From a checkpoint of a small text-conditioned image flow-matching model.
Model: 9.56M parameters, 32-pixel images, text encoder norm rmsnorm, moe expert_choice, patch size [4, 4], layers 8, width 160.
Training: muon at rate 0.017, 13100 steps, batches of 128.
Data: trained on dead-leaves pictures: piles of overlapping shapes, 145000 training examples, 11.6 epochs.
Rows from block 5 of the denoiser of a small text-conditioned image flow-matching model, named by matrix and row number. Rows with one number within an expert belong to one neuron, the router's apart. Each number is 500 + 40 x the weight over its row's rms, rounded and kept within 0 to 999. All counts start at 0. Numbers have three digits each.
After each expert's rows are labels from the 100 images, of 14976 (inputs lightly noised), where the router gives the expert most weight on average: "top examples" is what is common among them; "patch colour" is the nearest of a few named colours to the mean colour under the peak. Only what is clearly more common there than usual is listed. The data: dead-leaves pictures: piles of overlapping shapes. In brackets: how many of the 100, against the usual share in percent.
# router: router (model.blocks.5.mlp.router.weight, 32x160, trained with AdamW), inputs 0-79
# up: expert up (model.blocks.5.mlp.up, 32x32x160), inputs 0-79
# down: expert down (model.blocks.5.mlp.down, 32x160x32, transposed), outputs 0-79

# expert 12
router.12:426490458406477513465480447538467518475540514477532556528516449514535468549507452512568522495508417527539540435513492569468520418530465504480491469443484437465529473534495498542478478520549542547483526527480495452538517488474505570519473461
up.0:512488494421508488453551547459566501489504520440596490488473512563508500400539505455519559514586547536454515514481447507415546490511439511456537477429541541476492504503415531535441505522471501500522534509531542471544538475479515525511496475
down.0:529507481426486560494415486502555511536484475512503479520568499480454488472486531467586468568519493508477518461463478513371492526555499509390499444471487412450490452521515494523509531551496482532476598492482418479528538528462639477532535541
up.1:457531391515481470462512593514543514549516501490515489481456479485491576552511571558476482551468503486505519556513531447469498507530516478436461540490442476547541492538493496528489498482572531541428414519548466497534550520532534472482495530
down.1:513482475496519409476564433560467489502517454493490535528477560579560445480527525481504470551403484530482495574486524426522506489421501459530511514428511497468556513564483513501528419565527492453496501520472522519489460517593560481462622525
up.2:482485501463477472504467502539480505516461484529484506526496485490512453453548482481518485504542553505497600507457466473516533500520470543486541508464440505591568540545486521512453506600474515641522472492557499392499461476450521496504487474
down.2:482462457549502552508515479409530538561516510502534462489493471439518470588545523542511498524599550446500576510496532491499487545444511472569513512538546440511618447463471486524530464451487531566500442467445500600502488494484466491456498468
up.3:485512427461494437533496500520465471529481507539467457468586451472465463437488466511542487510445504481439506468501514516486496480490544517475532473442499472574550530496443521551488507514504560607590439562528449400527459470460527517505528499
down.3:495469436539547496470509491433504471516505487492606530571357582488543440539499469536478517553421467503489549572530544513532475556506526532531507433518502506473529452518455458433526512472513468589455442466471418602506499537491477542480494489
up.4:529516546437543491543461545496400516497414582493475528545547511499518493492425460438562544467495474531439485455436562462507523564542491475494490537418488443522551489507456458567511506511444528512555505451443475532470473463472531448498501495
down.4:472449501487476473512523495581469526423456489505457425458507481514496469507475506532517475518491471488467476498531520488474579483451467534524480531490527534479505506465482487523501492537461452461507621577478659544490454484536488477487507495
up.5:508476478580524422429490564497500499560500491553539474549472526543425481490544498564432519538491522470526558511464536512426557511479508534500453542482526546595490524551504527517463534527510536525537484469517475497521548571541480548499544475
down.5:573517496442558535535503422573498514527475523511522491424491445507602482492509452481572445500503414463498479489508536552523542509479522478457446469488528536492568445532464504434547409544480470501495644515460589551490560512542497438471564547
up.6:520530501507516503465506443528541490540530502458589488433534535462521478423556429500525490428518419513523438412544529548482479459459500530492516456415493534430484507467478504503488473565515497478484474532520505476541482481469523479505489587
down.6:523533475463547499501460486501489448558526508429478464486519500524507510511494543522516471507449502531456442595436481563483509451569489513491514423514407405558426597555541513478459437504538504417501475438535505411515508473519581478493499516
up.7:461429408493564482518410572488511509503435541554493548475507507476454525499488502489470519523456484512517501473408478537447502524467491461475483511470475484506550507503440470534538453548546496559505537499516525423540519527534531560478492513
down.7:450507470484508509543484510579467504474484462483494537463469517503548554392487509550431516495483540527487481537468521481576533544417565509509569482456511579485466478498517479524508508554489496496530618513466519514485485447499453566451498475
up.8:448499491498516458522516526504505482534519524457507484482551471528501494501554429530537528565492474497485549441469500549500480408546517505442505480437468515475582510569438558489501440508496605470501524504531532455565522493456526568488527448
down.8:512517533441501463535481496615473522481507514449420474511575445564463557419504493485490479495528422467453486439421516498493543506519493506417474547517489431540455565502558483585490504581520485435519560532543579422484509489498574484537514510
top examples: shaded (100 vs 50.3); pastel (98 vs 14.5)
patch colour: grey (62 vs 21.5); pink (31 vs 8.7)

# expert 21
router.21:507545508479451525471576537513512484479504460499536428548461520528505452491474532539422485600561593492520488520523404478526468494488436474539526568519492436525492537449432558400452567486468450519493528505517538482474510469485451510460484561
up.19:533496509523516558480507512502467545472459534504472569473581451456518539460435478519416499519520527513481587513521486585480438488456480453562512473440510579480521475507562531532429492473464513446462551519515456477496557452447542468539463559
down.19:410455509396525573436541531509490522474472542503559526405495533552506539448555500504528462477460496560551499571511465485553530510586403520517496504533453565511471439534499484510480496452529466552440545474482509549529488484483487499559506451
up.20:467445500541520490527515510452510562468498465465518543440544510480524486535531480471488477484437567438445463489479514533417418516458510500343474492531510556498474507552416454503475464503505493547530452558509458463482521519440488413493524528
down.20:539490513463499442513449499432528524507443443536496523447516542508542489494497539526543542533571482514504464444453456486484498455509546532622396441561559485453462529509500491519493477510497545441616499456591469586498453467400531477550465516
up.21:549546502522525480447524508525502494484521464491506561492514549477455533491492515515489532451500505447505504469480427477393519512516513506382525513541542490521564548496486549522503509524476464498479425499524617496488535514524547514486495455
down.21:589531520505503516549548450562428483511478499534563520511540512452511445507451479501474453528520536530475544505478529560409457515476479506436491516504516446503486498513480544569535438562497577420515505549509357419513454493507507503519553436
up.22:499503524496564548448524495551473487509507498470618558436482452487526545474487441496596510474502504521497581499464528498467547458484505528477437500543530589467407491544481503489494537474557499557527542538535533494500448453486609500506519478
down.22:534496483583440421458537536511458492529532516486530552562488490554487471487478514467536476498510463544507533529458513526578536493617503466511438447528476525477412463545479472495555576459499428522469454504534412488531514533492574521533540461
up.23:520493538619500643483481537473542580539509545491490492542551478450464496537502540539512416513543531446481516516450451514650407460488498517335509477538458510500507505458486471488481492489477498532481538492525449489499493486511494488516534471
down.23:508499490347494587443539541559495552511490528509534502480493510543532507499510504499514350513495508507482496507529505498259489520577499537518516456473519524494537509453525485454525479539495477539478525495489404486497487494491507479459503467
up.24:511504523507517526511509479537510518538476477506562497545550526526500504505591477530536559433531551439522530489519512440552476460533510481528511540569492476490445533523457559522490474512437491529475439519474425494545487460473494517541587459
down.24:497442540391488531425463502450473464522500496454465487567439495495554480542467506524540496488551579409511454539431548528474455555474504504554539574460486502501481533466492499562526427488494574540501522515508483461442539488483509495428478546
up.25:504527551460501480441525507475523483475459442436568512508537430466533531457488524492510508492580480514525565429548479518506464516495531489511427477484535540522515531548491550420426501469393512469489489478496455464499548488510493435530476477
down.25:431550433641496505518500454473495542434530524562485538427515548515480458490455527514527460497530408441498445489484533476450537500511515536498483493523544470562496501479513492474537502449495472538430550509477555557479468520510505534572464547
up.26:495515502462516496430524471479435500602553519487517523409488509451501550479502483499566523501485445475499526516487409441521479542506517465505444456586542498392513544516476524502494486528472568483493433455454563525472436512505528511549627498
down.26:495523495569473491541481441578497459516503476471506510579499484433508500553414510472463555508470505490457498465495582599498411502477538556560542465450533492434363493447504447404556486589480559507503527525479469501426501490529473513528513538
up.27:501518542448512435416508504521452525482540444503519479441526511520456513561437494477461486517519485440464538433476476549394538514478470458482526487545536496504559526505501471456451477500433458534466506520488567509551528522487539469493513498
down.27:498484542598492489475500564507493561476540534511422489504500492498468492539582521529539512434560464549434504501510446546560474440551534475410462441537487526482503520499517465473520496531502550445563496534520624482529524504480472451559479487
top examples: pastel (100 vs 14.5); textured (74 vs 40)
patch colour: pink (61 vs 8.7); white (34 vs 2.8)

# expert 23
router.23:467525457540470401438533579426400573531469483511541491561434556492502508485467540499478412525500498455531517500509469513426543474580491465602523552540556464514498583471439464471463507458508518432534519489481437498455498443490510505513489596
up.0:442477503478517494391537529471478464535502489488559493524523482434530527575559527455448530500469502495517513487490539500470398516545497507482546471524418486469490518541551555482500517567556556517524542495467520524508478565515508514483509528
down.0:505552450474463511551482474463485455471509554461463502531458508442446556533446514524543480497425527447542474490432495545464411557476507508518482426492546501541454476513570480423565476457485549592484531500425475526531517538558463437523455512
up.1:458485456419533475547520511478456502542462516535556511525571519493497505596450461529470542519410412479520493517485550435524435539501487459475571445547494463462509513518565528575444471512536536472492551480504470555519544549560459458529523537
down.1:486487479495530535512505369495524535468464482488529586572432552530490480542495547496446486508548530498513563526484474535479490549544593568476515494478518456529517529502496501476442526492477522465518492465458452533496543493502448526453494455
up.2:507502510436474619492551543450558484517530501500463478502481461454547474513515494527551541485506511507537487520486465509686444498466499454441474486489422459496502516491505511551490505481482489480489562520493575534505613445506463507520515465
down.2:490550453436496387507509456464531554487519467514421487452456466495560470550449466500480478491435475521545558520470531518591475497395484482506560552471523457466514460483446479538497485447497491495425497486524422467505492552536407515448518506
up.3:479506511457502422494463552588497553550513560515485480510536448497461483555450555515565428515521475483492577491507439518460520513596558527495553432585469487501390489500460510512501451523442477474476559487455550484457523547615500480515461537
down.3:475507452486492402492524556530507582480503514536535460416485513479511517465483512604504405420515485536497486550452490472552564544452546500463546408459525533504462511475534478488489447538504506465500606517548424533509549487520438494532484499
up.4:516497489610458458428565567432461568573516517559485516547496531445427504545501580452513495497519466436535442547550520493511445512559528411517518412523496478549478512474562501451483459516526480480511409479524514514447557522530507482477557534
down.4:479472431397481486526532529633488556485514494538525494471544465547608487471505554488536469536476447603480495500439523542476560532391513538455435437490515455503471511527535502501565550537537509449481405499493548541518459537529572504557499478
up.5:542516465524500483518476505466462528537500495532492481451443523491467517430489471512429540539572481533496547515507492582521578507465544533561570468441482478445412457506476561476538506506490489481476444518525498476544543576599493508551546526
down.5:473493500349460552427482568449473451472502503456536484416501542571446514484555483566482445452496514523476471480540443501502541516539494475595547479538488474470494487487480513457492533555476470560535537460433449543489530520464485495493521451
up.6:466502479481521486501504503476533472495473509483552495483574488488495491447499514465554546461540476531488561453495589393491436500555479475446495512468487533503507504536538470531507497548576393538494469508462579470492478428501474525509573490
down.6:499513522601446483525524484460491452541528507546543531461557539449397492462473490547586520453558489466488468446502567469512515507594520504547509464524512548473467514530460508470495462502481508503534582487493492528481508555489454445428507507
up.7:490488563517491490546482449520605494548492552523455463466593503476518477461484516533578440521549578462517494457499455521441347511544517524374526516449475469532548527525488438492516487474439493562510517495529480493498459569482461504573524480
down.7:435459465507487514513554505456424517511481514484467504562463484565495530570486504521455496484530520529521514518489537502570443554410489499652482509576484464510656478431485568503464493527483500547410530545494556506517475511492508519466490454
up.8:458518498544527416507561494492483426457520509497539505541569507549503492415491456478544557487511522530486538483492577486415513536534481527533566578513554560472620503506514513459527542538521467542508474528488548512504509514562522522506557481
down.8:533510450590506485563500470521528519473502479498422516504488500468530582587475531495507542457478526478576519492463480512599526494343442448451537536500481491505618456495486502525493467475533508544513434534550489494465464513621482481567495490
top examples: vivid (100 vs 14.3)
patch colour: green (77 vs 6.1)

# expert 1
router.1:537508493499548517545459475514530461463518489517448510506494513486476527505567518554491480453439498523521537423538536515480561484445513454497430485524512553437523491519504502549499530523514514531500446541586518425494498527540488479499498394
up.0:548428563496583445493493529501476484527452533488481578476510499522495483450491444548525484487505526472436486438471481531488511500501502557476442469482476517442526444534460529556506587484488534429445546436476483483490511446528496482484546472
down.0:505413522488556498486541521452510466575472528477483395552472481498491460554521481539487466529454545481486475638527486553511515482495510510483533476519469504569492558465501520503487424501500468454564506534500523500470483514501512477477524486
up.1:564516592535485522459481551483455497495501472452492610444498556489486496511462459505489471451437496526451510473480574545534522560475550414525513450547526453462522529478494559502547524491455545570487528551454443462562487485498430458514520479
down.1:529478580492474519478570519533526495474500475435517480504455392493462506517482486525492525490474441478556544516498449506471526524495577453482513490503518500549478427521478467469429483492494471556571508463542479498568512466476555484466504470
up.2:584491495486502531506565490474466528456463473554485570497514557549536512508572461479504495439504518471495541569488488514488493527436501481504499487504462485486555513556519460491501497516497470491513492546485493429546396452525548490491451539
down.2:497524512491480448505432509505547457477469479499492416500499481496466517504558474463475475485518516540498521410540497542484463446482489516489493510582533563482491541421477528539430503462507543482517536461523472500554611466486465505481427567
up.3:551523499489446458477441531489498451403489536488440454513479471481549533574502531485501491516436526464472515495491483509519499574492493541487481443548507511490554478521495452522485515557476569512413476474534504512503508414468519483483516528
down.3:520512470481443487511575497545487497443488524494528490529502495510491530495543550471493496497481538532480522513487470541473480476483399555494518471547549456547499496466474510520541551409494517492541528576469504465531516560478482473466511518
up.4:558510524553532459477595417437459514495526446490484541527454513484469507460460571534550463502482430548423562481491548438484449608507508514564436427458507523568475538561516500446506481489515503478462554467507478493517496508534525475522511531
down.4:523479506549505536523561487483391458518461525479496482563456488474475584473507486515441524518545503470476496504508459490509496398589481516511544488581525602478402433469480517476457505442486501601531474493457480514452516525537464451503526551
up.5:525523526504517448492460565457461536507491531485533448524461494500487582564573550505466465471435532507452455454465533505560466522508581482513458480596575471486536394461558469507586545505523491508450475488499478506549527525485467470499509474
down.5:514513502520506501497539539495516528514451500479505565472495495530518559487548543503514490488525513505535456473529442494491485508512588463517467499448454515544500629577497487469401458507541535524392513513483505482516471495515525455442523444
up.6:540493520546531525510455520527492549460452468550453515518451525474553539468517453456538519613526528490535572519487435462489579511479526494481567517491431521510497533510548461480469463506446494491569534465478504512432518493551538522492514547
down.6:519438518440525536495556525506449581420502460527518525469471455557471519542539533476492497600491535501468600501537535461447521549496516514471459526513518524502509463516546479549504529496512532487424528560495473529446427511570441473519498508
up.7:489477562489547453477549472519484489552518505519515403574519481419537564521476540560444464409512441552481433536455545473510456542469510470499426393514500452483469441486462497518538442527489506496512446495521482513558524521490461545479514567
down.7:459470504510516491487479478431452487546548482545470546447485504564475522550518475552447418414481470450565431456516429488552476428497467493519604421538515529566492562461490485519467556449508527486490514527500469508598499497462540523562424553
up.8:529526477523604552492523405471501515478527520545533469475519531505479510454618481543515437513548503491493487485594477494457494418489501470491549472507501534431529516438452538483441528550492507523465546591430509499508486543451462513497524549
down.8:474518433479579535497514424532510510513568514530438550502493465507505497529587525568517473522519506520504479553423505529514486583497484487488478451521485482526501445549458486521503468418507515559574552419552490496508491454484536473469525545
top examples: textured (80 vs 40); grey (76 vs 14.4)
patch colour: grey (58 vs 21.5)

# expert 29
router.29:482477497467466546481480553497501469502514539508454607557491429554556553553426482498515546470555448543484582552535528432459535542575451533474481529461467522492523445567566522562518472498499470492531513482438534529512467423524502547515530464
up.4:490527546493454501501524538498431516486493478536495511534514436430524493513518484451555491499540479470485539520513547451471464549495517447474485584509535490534523430533621486535517534529463478563430497525458536456516494515522547477492591475
down.4:492478537455411499478421475539489508488425530530525539521467520495532550524518521430449475504437559476523571470535461529512573458500494530497536418459541575573511520532546487537442497534580498484524474486474503499544434537514476454571429504
up.5:531521529485491481479575489472446430531504478481417550499573441567512521483468551542467528598593537529456561540522447430529570532528503528517563489542525568515498512490528555510451529511376481485424426520482587478467576489479540505508532479
down.5:476588519543576488513519486561553442487459496507572485456467482489473481558554463560461506520557516481549456513525530455457551458403569566503466520493506504423592557493464486397539442481470537515597464499528563576499471462485454489500500447
up.6:531457489538521476506577456467490525563550558517496494455495549456525559509516544471455455458504529471449515471556473454540451531523428485513515518580473506509536535603491439501536479553440514497468470462488525492500510466476503485514403502
down.6:514494510502447560468475521536523522449444450506508520515498524501535531443471490504571554506495507460502484542499506475456544600586481523501473434518412442513480423490549549517462473451563483454462561488510433472466508502507514522554546602
up.7:559528554480511447445491535541536503514523515432433537524485427457484530522556519473533481515565474487478515525498506489512501514531536510472481517536454518536548462560544488596503579543478461505468390473473518455544475508524532469480508459
down.7:488421506464411536504505473511451475475471514435488449559572532499481534412489527434561517445446534466468539487461509536471471506563464492515514444507470390519401504421535496527494559454472537462503522556538489464521517526458539540511493564
up.8:433525494529489471492474503448447514549383479546539505499519509451472517522500504521554445526452483468444489554433570480480485459500493405483501512526536503488504499454521439481450499534403446472473550520488469530411467459467609452496560450
down.8:533460550558444522490465439497493450546509492563546459488473508455364441558472413563491519420429521498508492482515493482463555521529515481481477456544508516512520505473507462603452483485521511474461542433499486493505486538507498515515534568
up.9:528473472588480511470472500546453584496505530496557511554493479508501499502504541482503489467499510460506574530527441465471441485482494469491501506486544555457481559516486446472504521473576528491514515516461474505512538458491467439488490649
down.9:445499503414553480479555505502538494507524513559553507446487451512532490485520501480454472549482476481500454561510510498542544498432550498488561516504472477440578500579436508449540499461462541490547397541448520580468495508487464496492480478
up.10:482558413538430451459411550477437550577527509576529553557456502432536530432476497437488524455533450440508537503561524428494414506552517450528473502530522454555515481536495476539501487504544504483506474530508394470519550439492549494505538513
down.10:481515450514481509533551491473480454549473466472473451550468555552583459476483550445599461492484523463514461474505535452495574503518439469515535531483495513484561509463478530486447344512516544486451532500530472490519509568498476473510565501
up.11:527479489452465510492490495491587449516497448415502480427464392505496461490470451486505495518453515497494538531515472590501481459457506526523488475503511565509368456488542510509482490534477482486497464492473471470514465481515461492471453491
down.11:414475491531498564475525522596422444517545490525466511529466465500488504451474482489488477507495484453460446509485488547511491498517478477506475496498450561492442492549540504524464575544431546535505539500433513485478489448497442473527433513
up.12:404520434478589484504452556513442465516507511566436513569489453492467509520539535519441460573541492500486527506469477436489521494568532418454454558475534524595539486519491502534506560528474523481433481533505549418516498488531479452501530426
down.12:461487445464545489501512516448494515518496466443530477444474564474523479531481541561521516518495581521544524493551492434439518469439525568502479516472585533487528520491540486474465472534526484459545440492476597565542466507526482524500486431
top examples: shaded (100 vs 50.3); warm (97 vs 14.2)
patch colour: brown (79 vs 30.6)

# expert 8
router.8:496492536551511620543481519470510530511447539442463545494545418496431530549528515421521474487449504525458435525476433548506487461395446532520487470509461517535507463459559468523474400471556509520480533459530559526554498483494497487515506503
up.0:454485479502483500457560433489491589507500506488503478535453487480466522496486470476491492516530528570534500487516529529494521521497486399484494497464534533450486519507435452540414435507532528498490454611503573497443500449502456468489451461
down.0:541518489470522511542481523506489518530526521484501446487381536519516499485508449541511492559434475556521496508518521558536504492538492509472472499448470473383505470546541495506498501536435515537544528449560343507494558465430497430536506481
up.1:431494470507606493511533514579477567473509477520477499519488476503518496494496518489482520548517507547485531414519568558463462559434464476509527519466538621507472486511511411491461500460502500529545433495523525507502505448499503474472493504
down.1:435516527460553487523452507518456506511518517533504500554481487520506547499426446536559504429561457476528462499536482506545495509526506466486486464452446395458535456473492541518577501530543490540533516492472429450544532581438501453519607526
up.2:520515443504524487549495488571532497498464475512529522517561438519527524528480450459499529486393497458525469525492480520482437512519453465553498485585494577514560478471497457485501420449454443473504582489505501494473489536471527492491561531
down.2:481490474533495497471528501506446531460542468510487425497564558448493510534528457477531473450508444543458461464449521525576515494637448511430461518537526555435522449500540517505563495479513534484472510544475493493449441551476532475493564486
up.3:481475506529613532480527473479417528533524507406539509556492571459494531503441469485442501490529486488485467481485519463530572490524423495438532461489490566504485543507521499512431570554516462529421383463503498439529591474530452485487535540
down.3:447450481404529470504556495507487573510534467520533411430515526513502516468495399505554521495510411471490489559506499467572517429526499417539463514508459483529402516495486529496554459455502469464516552503528421498507548482453477446462526486
up.4:531529534479478469539553514432442490491463426483495467464508459565488445543467468457535480493519498512547446533514504490459531414497486472526514445482542526521531502483544563534484455511460536483504452527500481514441551490504457493520420547
down.4:447497458497535410468522518427491508486482480485471454503563556496508569593453450467511514528440429483486530509436521461575512477476520505519500551494505500500623474494502584484489493471483484540467429469546479539533536455484520544483502406
up.5:490469562566471486431459529463474505570430542444509573482558491491464432568423519472524523470526514470466482464470455454473495465557526564484471524534536498479543474409535546494479468577488501504492522517491471505516550537473531519491486455
down.5:547538458548442519498470561469473447548458507498514442529394484483518490524463555527553506419485456492482478538504504530484563488439505469414492509392408452504523502557452543544483525567504562504551495462509523566474599509489516440498521573
up.6:530514449518528440491503467520441463440471412451498511484584483529443507488498471481564464484468489474507424494464476465484502500513602436542505468523487568529541537481521479542540489528525514540464544425510511440503550448496483471506489528
down.6:446479559470455476502453509518489510534493498550539502389569510508424467527511408550563494452521455533457491511516501535554474499499487500474465462478481436552501507451483525495456423427476491466510523524529476525545499503530503471469505536
up.7:416517501582459507439492553507462522550451484507543547567521554504514526430481494486540491478581476545488538528559495412508534495580477520469504490509523481522475496535529565499507483605508470484522321503482446446492557509536515544490547517
down.7:534440442492538555465522473453515479496502492470525552615494518509475470475578505488482546464487486534471431532461483455437466494593478470535495498522466503520434553525559508507465483499507512457548616540478526421477491500542495510481471565
up.8:517478381527497467458539436439561468482514510558537551527510499463477468420526525542526495475472499508499452516510572500487503548556504539490516504525517555502470486467491504596558457568498483458548542502476487524597472438498499536504524503
down.8:496459494546495490477472564443607520519496537493545521415452492442386453465553536517468470485518442500480509517539505504487485551569458471428468488536591456548461513525514541545498487415510477515549472509446545510476491499539519491487501503
top examples: large pieces (80 vs 33.4); vivid (50 vs 14.3); cool (49 vs 14.4)
patch colour: blue (73 vs 7.1)

# expert 30
router.30:530464519512536522534475517503503579553483460414481533470499499475450541479508459475576484499481515506442447534479555547527530501476485419495477472511485516498498517500512423579461463570508520536485416487464560496509465522459492554522495522
up.0:575477483455465445499495492536508525486529487481464441458485514487458489470476480455458482536444529469545523511495512537508468549486560433535534542508508504558529468494484512486479495547474530501504576428467448483594486509472517441486452554
down.0:506465508351483506489515539552482540486543503533495461484466521536470494458492425471513460524481500530496493496482478499530550504533510480632492485474499537485470503535421521362515442461471501517473557519540460512523528507393521469501440578
up.1:461479497504510558440534493446427581468491529492553513516504479499497516494511497425492526528462510535514415477429440560464554518486431445494499454460472508504480590502496433528427491480540433532432510526555524502472496435521448463489506502
down.1:515530536468483421534474477491504516548497544512484442430495482507534505495488432515522462518573452479520476510533496575568508487511472525444450510477433443506529490474498501471513489470405497518450544477579461467508549405474464488511539505
up.2:492509534537502575498507549517468537477465435469474493542513441422476503508509531539508427529561567434453514495496405506485420523475479461496505454521478591486477502532457494446506499485481475475480476493536525445434443536531548478509525457
down.2:496498521562505625462475547475467540498506492521558501444468540552591528505485500531432475484467511540534491483501550529494456445462510502539504468509535454548477524479490527493544443544520588448545454450432494566511510512520468481506467473
up.3:550443444481532537576459449514505503512478480466530410401459525453522481504530472529417528503389583490506479486479496554455489459426533475513478433483494503524486487485391538532457520493568586535458536440511494559520516498488513480469459543
down.3:530491465575417534474524494494418488467525497589457545632517491422478500498558590490510545488489476487453478496481473471453461517613506519514511460560469469531437506499571496542466534497520479462549466494413592523508536510542510490522493482
up.4:479527420513451518492554532551401485500534563470480545513494574478474417472503460528523545531472521480577494472486519512522554459424454407435448497529524508512533536500530492549464503540515425516510455496525453462457501533538554572494406480
down.4:493566469538458462514439487530542544490492530432500511443517432539491433569485468539481481481496520519460453472511539504528474568528414479465488502508486463555560453482543490465558465519511562514492593509482500469458534436448512575472561545
up.5:461529553506509451510484488482501549524509508586511522518565474559512489401495514509547489541519484530501436489487471443507490493547482377502491496512496532475509500518464515517482431501486537490526516494499485423532525442496536482477548457
down.5:493504560494453520484525446535490491473492566544478528434586535502473515471454586485518539512499493513425467581501526445496492445484456386546502454435481464527459508493453466483562492497470498505518543461508499507544505497512447476475451500
up.6:500509478555507487543537462439485469480496482475524552506524576475469497418507456569496505503482519448512492459495580555512519479439488461475431401546494525601469501453560492510453536551470467534511552468486529495412512484511495483485452503
down.6:481522477466502545535476476551552442474460496477541539454464509557410475513537519533419454502444496502473509575530483483559485538545502476456538493525528454440495449517505562474489479438519486526573575479465495483426575516471565494537514574
up.7:522487500502475437516501532563506543552521512519528588562530585492485501403461475493499460506539483504499532508514531553530506522527506530509478484495505475508492519539552540536500509651461518545545454479418476462473552482534521566488514507
down.7:553499462555458424543508534435472558532514525526481476493532468421558487564492477508473493533567472489530522425456534553530532469437531527444464534506484479560531466474503506531537477441457568538468440512490477546540559466559470527449478475
up.8:536461517489513464515498544497426493543595524530458474502484480469552533510544476504436507512490544444481425554539505448449445496492503466490442504505549514551563509558449451441497573456457491484491425461570536445448502528462557529509492516
down.8:403473483487475522465480571517526483470450460511530501505406518570531513434492451527545560538513526409517502478582503465538483561542471549526497446516489531476539475515497533448486457499474502483492511460526496454477434534552468504514596548
top examples: vivid (95 vs 14.3); shaded (86 vs 50.3)
patch colour: purple (43 vs 2.8); blue (26 vs 7.1)

# expert 16
router.16:552473438513460427442597507530496420481453465519537511511441523552475507457469516475415512521474503523515560476475545432463503524506511510521516545492565433469517553527411499498480550476514456517495530506517512444486481488461477501482477555
up.0:561516477546518555474582503471445436508482552507480539523514522527511558443551473498526488486479524502530517444484426511519525569526465593519488460569518591473525517527533492507501542480451469523482475517521508519547535500588563527473565453
down.0:514485482410487397453578512472462521425460497532533484533542514533496487515468493478479426514463426501469527505572487477515502481609496478583547550490513549520483553476611463491525530489494483504448503558429490510476488503435521545541497504
up.1:531519498462487498423537523538541607486491496449460513495557420487507501521450533521483504549489524453485502519508511438519476553453529541469502502462484478457521491501489521475501502549476468531479481480448591493461493478410483489479558594
down.1:494500475551519409507457542447473529486547505508485460591430500461466549565493516481506447516488483471482537532436474468649477465596484527514496475534468500512580487447453528532488431506495526527514508493472522500528536452535462471576531500
up.2:487486541543458550521589530490448518538520576488494486507553501466615479512532530542510477497488536561472480500462516481446495487605527511418529469537576452483464489438496445516525545485576562488515544488461514477494497465446506425550543507
down.2:495529519422453596536489511498474505510484475478482514512448541490552487495433517523538490526499525522471470503496452520599471578340484518625473496429549508483469538515547499521506459466507505458509554565490437511495512483514519478558528497
up.3:456506466580471340455490494482487496545506467556520473482497513512561526530503493494487614467489482535472560486470522466399605500623460471499478473516539532469496512486514502497462515572538490527510497482470487497496491465511604497519508521
down.3:512496446443523387478472444508501590497522460505515533461438472487483549500465506480506571452428433460519518517455503516666479481433495460512542574509500464506575509492488482522482452476509478470496535523560438495496522528526534523505523600
up.4:494472529493533529513494501493520481514479504444481518437552481516493566501452491531518475471518499428485544487421448468383482456483517457560501434515453516495392507548501499453461496530479561440550515436470449477499574483497520484554546500
down.4:441501528589460595457548538460476466530479479504476482470421502485547474538529486517476522473526504562570463492490499523603512456508425526415512550494560437534544494525475529538483523527481460520425468497507514492530502475501475554457494568
up.5:483417558532482550480494516524526538469508444486472520500529434505522486556465584557462453485533527503496474482447466582505514477547521461433510559483510529510560418466444457501490471498478518511449511503447531493557476458459469449564523473
down.5:422501517413505429562496590479520520467522541503530520571436534530516542495508544557518417525470525481517506484543494511575481518387507529579443546535531492522543468442487467495489513507476594495524495500453537523519583484555493476468466499
up.6:525526548459502606481541482510533431524493564491484472395551515479501544437532497532543558479478570484477530513489487463559365613442482523451529533535544518490551534502517550542479509510509469556533472528539599471528542496548494484477556509
down.6:452509573555544665482500533513453450517502535457465509541442511576518507472563473525483554486503532516505494500575515513456499458543414517579487572505480555489446505486516496504474489491483498515470480475442554498526522455451547524511502467
up.7:479519518591505501431537554473474609533527468496536485524543438495460504522470542485521513526497526486504484566498490499292515516553521462485525482547478509497482478509524458521453483516476509507476514443459407503455424522492576464494543522
down.7:509471555479552567463520415495450484551486506480520450455544503487521463464504451481474537457433515474515525529535504488414553479579462510652520623499457520557545493491518516496464459437559459518438440465509600472544541537457539513531522485
up.8:504503497532539493522484543472435500487512468530582530472592546518465535536500473521488488454512475447401465552511468474500551524483507487326568440545469580510524518489448520424535563508536503500463512478560507495509468517546528468563515598
down.8:585498481566525499476487492521536549522500484513521481434481524503462506534554474474550493507540483525440494484488405489576471452645570509525512494465477497520411483552595465504423525463535463536626562513514451489480515472507525467478490487
top examples: textured (89 vs 40); dark (63 vs 13.7); large pieces (63 vs 33.4)
patch colour: black (50 vs 10.6)